Rows from block 5 of a small image classifier, named by matrix and row number. Rows with one number belong to one channel. Each number is 500 + 25 x the weight over its row's rms, rounded and kept within 0 to 999. All counts start at 0. Numbers have three digits each. After the name is the row's rms in percent of the matrix's.
After each channel's rows are labels from the 100 images, of 14976, where the channel reaches its highest value: "responds to" is what is common among them. Only what is clearly more common there than usual is listed. The data: rendered solids tumbling over patterned floors.
# convs1: grouped (16 groups) 3x3 conv (model.blocks.5.convs.1.weight, 192x12x3x3), inputs within the group 0-11, a 3x3 kernel for each
# convs2: expand pointwise conv (model.blocks.5.convs.2.weight, 384x192x1x1, transposed), outputs 0-191

convs1.179 096:513531539487480501498517532497484534502473502541513478500492474521522478492506459512516509555544507520505489515517531498495476472462458489481552474471483499484486528508510513505521512489484406478526490515519502500496521490479526506487497503477469496538501500498479454475488511536473502506461441456502513532531509509516453453
convs2.179 101:479481453511505477513474478527488444497530480517484519524482508496478515516499494511555488463525529490487481490440510491525500503441480482537531490531543509505497506475533496511469487487507503519523520463483454474474505532531488477470505500525501527498545452499479522508458507498448516503459523527469482527491531459504489492491505487493436506524453493495462529484486520451492436498466484525505524532519459508509480518505513517492504489503516530453481519497475496496513505469482462429476499502508491514455492468512478485528477503539495504470525512502512518482494511447481496496
responds to: star block

convs1.176 100:541522541505463492466466503480496521514529494501490463491495505467479528481508531402459498471492513469525518515513525513480529527456505511492513538495509493502475486510496501523509504541524495525498501535537528511521446474525477492526489510520486503510527497542531459529495482492516478472493448469483493526521485501511451478
convs2.176 094:457509504539461519493458471502471513491497493507446497476454452494507460460495442464484474465514482528484483500508533457510481499499462498580508460525517471511498518476503515488513464505476476511550492455525490509510459478522504485476484478496486512490475457523529534450456550545484501504530474504487505483460469504503490527519528542510489530462457524503452454501498464478450464470529508508471513476514513482536524529504525523492511510503533535483506500475450505466520495520554515460541494506510518455468460510542457483479447492473449511496496499512497451492499501496512518463
responds to: capsule; torus

convs1.26 095:500503510475458517484486497489469527465459531479482506533544519504505462479481471485501531479488558508523586523520488502485487495505524492507526458462540491499501480482509463459499470487475496499502491460499482481546467488486490502521522495518503475485486453501520504545490491544484453468459483467514486508499474470475489476
convs2.26 102:526512516506466489472519531506503499479474473480478512448494510524532479479494519516488474572496489494489508496501454509491500547504512488484470520528506495497523485498510494445488512507505509505485522529465522522517516450466496584507527509409522508529500472467482527490504501524503527542520508523493475484495430540450522523501520513501473542500547481474496436484512530523491492528536555502522519506499507463490516462540481512538508494471515437503478503483540531515530512498506494484514439481534460531540494525464474521495502495499489525521447543524504477524508479514498510512
responds to: light from behind the scene

convs1.105 102:483484500505535512523518507499484466470488498487497501477480487500508496482487494498473518466501553478486512501486458515557472516513479493504481514507440498441459465507506494510479493472512512499495506481459531476502516450503518478510529516536472485507445472507455489535470458460501493484490471470486427463531528480527518520
convs2.105 095:507529494453488487487565459489523462505493477483505450489501520498510505508495507491549547496468519450524487488510469500486492495518464485495499541474483511504507497538498469520482523530489549497457574499489513489515518514484469532539529489486473507501436488525472495504520484495504490527467490479504506498510519527506473441533534496491504493481508508467514510503456481512518523498481512527519512462470537527482509479519460476527495540496515500507470494490470514509460530481479526512474523518505554479501486532502529531485500532474469482481483484500512467509509472484490525495
responds to: torus; largest object: torus

convs1.153 106:482506507486480493513521522503412472542506505524509496518550501493520478516506536495461497493473507504520490533529524513511510548536517517503459516497503503521518496453533506460524497520507494478477497490481500503497521488470524507475513532491473436511536526516495488468503457534560500531519504500492489427505491467505522469
convs2.153 102:436507524476492496410453519506519516518492472466498484496485489533510534480492515471491480492490516443491528505507450499500443534462507520464455509507513495504518487513450479543467499496503477504480474438506515517499491483494499526494474522488484513489469428489525493500513509497472494462515481525477491481493513510496525511505520534497503523510519498501505450507504495482491473478507553481506458531502504470499516464513513508476509520508470452520498476464495519449501543503493514473507530437488494471516468501474523492428498494479505517540463526507509500498524533532463497441
responds to: bowl; torus

convs1.175 103:512534512509509489498484493492533530518532531513497485494479437513510464504491466485471463534506468517472451523492504527496468514489440476503556501500533476467470533507499515479497509509510441495494506517510526514505501469439540505482515501486483507506509505498492486473501518518502509479477449414486517492518516478499482449
convs2.175 085:470502431530528423492511478514491464491506469514507519473484509516472498489489501505535504470534510495482495507445497492539493496494481535559508475477494499499490492488520519497459507507525509497521546465476467496456512509538500490504490475540479548521523469503481517503480525517467523495478515520479463514516535479540502516512510511511464504474490510537458506469516478475511423512488514509507530502529444501505451544493505513508504512474502537461508533508498497483509473499478471481474498484486503545446488480467480514494488524513477478481527511541521503474481477506509490505
responds to: star block

convs1.44 105:494464522515503514544522481487504501474439446502472470538530460555499497522516508435469529486501520518508468481505493521485461514510517513533523479506489473438476500493476524541463507520478466504529484515496521510455493494500508510515497518501529498480523483435495476482477481521508508502502505489509474496450519531453512510
convs2.44 100:503502514528481554504491454495487502499463497482495512499516494463492461528502514529484473474473505510506497473503532451523502526468514514537506488469497471516496522506517496478509446465430443518546493512496514516478469474523495476415479485527510490499537458503501522491489521548464509492507470510479495466434457493460502524486528504527462478444502449504487494505483507492467485472482501502513497528519505485550510502532479526510531517496520499513489449468531512471503459475556504465486473496532493520496497501509428520471478425522487533496504494510489475514515461508507533431
responds to: capsule

convs1.184 103:489492465455491488459482469487514498476497513508511531458468481484528483473489478517508510476459506465451468520507518518485515509513530532507499509498472478453445523523545474486481448485476478530524478503535502500520519502487533514506508496490505524503460467463478466488544541496509517445496460469467488522463515535481494511
convs2.184 089:502509531455463518500518523502489494554519526520526493504509523505465547497532529485554548488525513493512495508532454463498490508499489521469488513495555511487473516490514467517504491555531535506492591499470489498474527480508497480491473556490493528521543499524503537506497476506503419498495549482547470474499527517497508451545528511448457544454523463495489460513479522511516474497539516500514510465466475499488501500528456539518526509461533499505501536511514489477459498525485494512499518502485514457496485539488522516477505506508478471488513545532523463529475498504504517501
responds to: torus; largest object: torus; disc

convs1.50 106:511493510511501534551545528510523526519472517527507536484463473458484520506503510491520515521510512514489495511509524545477496538497505467495498488472489520500505455475477504543520488506512486527495503476504514497508476543503479439456521454463467459458498504448499499501466468487491484457461471491499452506519561518485507484
convs2.50 084:529531501484475486469516493508527510507526498477511506468535500472475520530459530560524495544473510500510556489497503480496532473474496507504490511553516483528458422499502498485550531510493522476521519493497515524504520532475475514500529468461505501531476565538514515540460482494500511486508518481496521477493479464472452465498488514526481488516493495444439548540467551529507517507494495520538521495485495501500492542487535476489458510535512528492488529486509498521509503507480489477482505536550505508531533518507514474510480528507522533541507512502494492481507478482464518532
responds to: light from behind the scene; capsule

convs1.145 106:480476525475550501497491453532488457487417531497524550460481489503499495523519515499494525483541481471476438454491460456499486500497455537510517507483511509502513511459502478513519494498477435480505455501496461479480496528490508496471507474506505513511475494513509516512508485497511496522504513495506526484509513437498461494
convs2.145 097:482504484487532508511514528518477475497466503522529500472493469472512529473530491463461451483524470480473486477519501493513508494510545458514500491503515482506514550504466442499467513528498458517507456516523484543524518482484456498488524472500479515492528521491506501443504520507477514479496459496510501506469492473493533542534593483489500534509503461524501488503505471465437521526506487491469489493520546491511528486504496487503518486512489498498494481506471479438442513513486513524520479481470508507497485524510480523469480482503529510462512506479486494502515471490497473454
responds to: torus

convs1.173 098:498506503524512495487493475506493506532494499491472550479472466535491465507506459496441464492510471524535473478489498471492504510511533472436432455465504453515553530487480499484484518511511506462476494503524504500485473475498522519528510507529460471478480491480482516502486449460452493509500526551499483483496490488494524512
convs2.173 097:472482437484500499488444507495485511504520465452505498551476483479534482536481523537481505476505528508499510504496483488542483479494474510506434491514494465499517498557489505503499523453511459519478464483534504507483540505511518466531510496507481540476499491474469474474474505475507460487491495454464516495522514458514488489511501519493496541491506528522492483493498510511498515493489518493492503517501527477469522493458532458492510524504505521506484531501469483502491483513450464491497493469459520455518421507488502506452474525517479522481516521507482508489473490535512457506
responds to: star block

convs1.147 104:488511489498501461508481481490462482456480490504508516505501486495494513498507526479507475498491491505484518518499495520513488518504462483500496478504488470496496467483478507493507505492506547549532528511481500478430492444513490493545467497525482421425478471489511521538481439462519511503520526530468494518459513531475523541
convs2.147 100:502458490487509494520498517518517535497537526519518468496511522524493510510489530510469497502517499469505514507509546515492508467535503543487476497472513515504482473507478512524477462510495540490496489549501569544485527486510552483499511498483505480510517519490502462487520496469475477496488513502501531445500551465492517510520490481551558512482542487481521482507516534531486490510513473515540508503507429491511522515572483487530496560496498500513498515558508534527490495522523509509518552497531477465526535522502540527539508466560515512502524455480484529548483515517495488509
responds to: light from behind the scene; chain link

convs1.163 093:493490501493470478491452486527537521486511541474479555500478537494470530537485492518485541515475521514474436550494472563492480573501495487487515477479514504512526520497517512492515534494519506500495452505505486524538504500524499510516473498517459509491498467494508476505490473498510482481543482446489501512460509531478509542
convs2.163 103:465487494491477518484471493507501525508453482494516488484487515515526511487485492504501438486448498451511503486484517487495462523485538497511495515486474517517522493561453479485487519538492466472454474517478524528515490512464487499505527523502503519486501467493492489494484503488464542477493437497467502523472434495493481517472492466464500481546457513508504503498503486495503498480496517450532460542474504487513491474529475479482466491479432507502484511475548505491498547518508509467536503487512487496490471518491531496465475528438507511543489511497521494507535504484490478507
responds to: light from behind the scene

convs1.75 098:533538517507504424467461420519534510492509450516472484517507486501501478515526525517506459524503482511503472530526537515507501485493507518524501517521456479491482465465525483487520499498505504490463514499501521516500520509504510479453491439484481494480479453481528455485558547516527516498491483488529509481496504490489505522
convs2.75 103:515505461494536507531525520487452525509531543540545520529533474472522490523552482482504485466528506476486507525444503487558525492537523518518528482514489481464532520497512468532480488503509476485481483529470491546501502500531486526478494522483519521527500466473509505502463474487444504461484492509493494497505477471490521524464518486508531520504493471482483526510521466458483529509495422479470494533524440474467492516523523508494501483521464496475510470534483503455489520485500518477522526495507478521470540464540503505533473498496516504479479500470481519492479496513487454512
responds to: light from behind the scene

convs1.149 093:526553498525514525515538522464506485490518500467457472524504531508479511499520514544581506535515511468465483484474490518505495514524513505467492498469464513543563509527485503451497513495513500487504509502482507500484479502528501527518504493484490541517519527518500460471476538505469517487492439486452472484506542533512517489
convs2.149 098:495496453512478453500499477494475501481493484504479522483493555470489494455508505482486534543505490511494530496492514485498506504469485516526517472453534491486513500527509468482504490493476498511506523460506507511493482519513477477483495468486491491475499511525520521470504519541503490550485509478483509472504488516490503500514504482518467468483494441503482480499537488455495476498503498504514482517486522492500492510514515525475462495492518474520478508461499499480481515462522555493515485515552509520492509518479467473456500524470488531522499503486518440474541456462517499492
responds to: bowl

convs1.5 107:502498494497465463481460447478480513490446496491526539511498509514490452447457454466424432484493505501494499493486479457455466482493489515524520528504510488486482517491503507502468486491515535522473488439431472479514526522506503507467498505511505509500499510477502502475503488513499486508502523531501521527525512522494507484
convs2.5 096:474491495448515521509537531497435496506476489556544516497513521468490526478534462471539474539556490444497459520465455512490506509542480508499505493507524483465493536478488467526495475496460508500485465519474514514510522514497523527463501527517477500522498481493537467511481507475488520494469492501460464493490500491518506500510520489516541539480519517461494524517502541481476520490500446439460445501480508498478513507510500491512492479501454545513502524528480490481508531490463464487496518468487525506514497505541552499529494521522512492489520538492510506487501502493522461478
responds to: torus; chain link

convs1.191 097:458492492473472491493496532526482508527518543496488503515509522496483490483477471473491463454440431505522497532525499495538540494513494509457464482484452485514484520505458476484464514514491498485457501485493518522506493511515466480508451482532510474490481472519481468513480503528482513518475545533550518448508461499506484502
convs2.191 095:489518508534507457499523514486506452524487499486517514486471467537498509464509514482488494525475498499505533533502484479521509489531508528516469498525481451486502452441471520501515538477512496516481479471520448505516431517476525518554510535508513455508463509511513528498503514465553547513527515462497479510544533497530498505501532490503486497497513510546464500481541481521507513487527491502490481495491524491477503483436504461512493469485456474479538529528464502497501470425497469512514497465458532521484485498487506492498520498465461510464482499499535552497506512512497471533
responds to: star block; jack; largest object: star block

convs1.38 105:460499527479509480539516469482467500471455511501454534522451479528471498486502493443512538488517487521512458488507535495468542451499513527504506505479500481453497498493474533496468524500501475521509490521452538522466493486478515514497510536498467447491488444467492473524483509492498514483528530479510505540507534504516522474
convs2.38 097:507494539533493530491479443495470519443502481498537508514538491462509477526492511522471482483506493508514499460487545454511496510497503523524505453487506477519502498527514494500526466475455474487550494489495497534477476507487487491442457485489488504519541484501511490489492559533463475514492473507500500498400441475490502538484488467553481489449512508489467482518488491514444443481496496491501481522507500458582504496526490505503510521499518502498501436502498523492500449475584517467496490498491476504518494479514486537514474417497494505501507507485501456479490510530500524438
responds to: capsule

convs1.41 106:514483447484512521472502529541523496506520493481494510484560524487493498502482459536477436503513491500515507504509504525460455522483468510498476521468469509511498479475467480510530479491493525489480498499477468456514480504477485492518460439470534538519526507522512501484511495475485482515473447470482462522437475515485502537
convs2.41 092:544536520524494563524494521543485531486469495515477490443483480531479490509540518542504483466487483525501513484468511464516513542498506498530509476485486509540478504479520502468515482454453480522513485506483482507494512526503499502478484543535499468490524460494507538465469507499528489492495506502491536484472489478513521439468538538521453520446486515500507498494473501466484514494462492529534528497525503450551513497525477495513536477481511498535542485513479528488533461478563518460520471512427477478477438450476449501477447494522472524476502445522477510565475522462492546506
responds to: capsule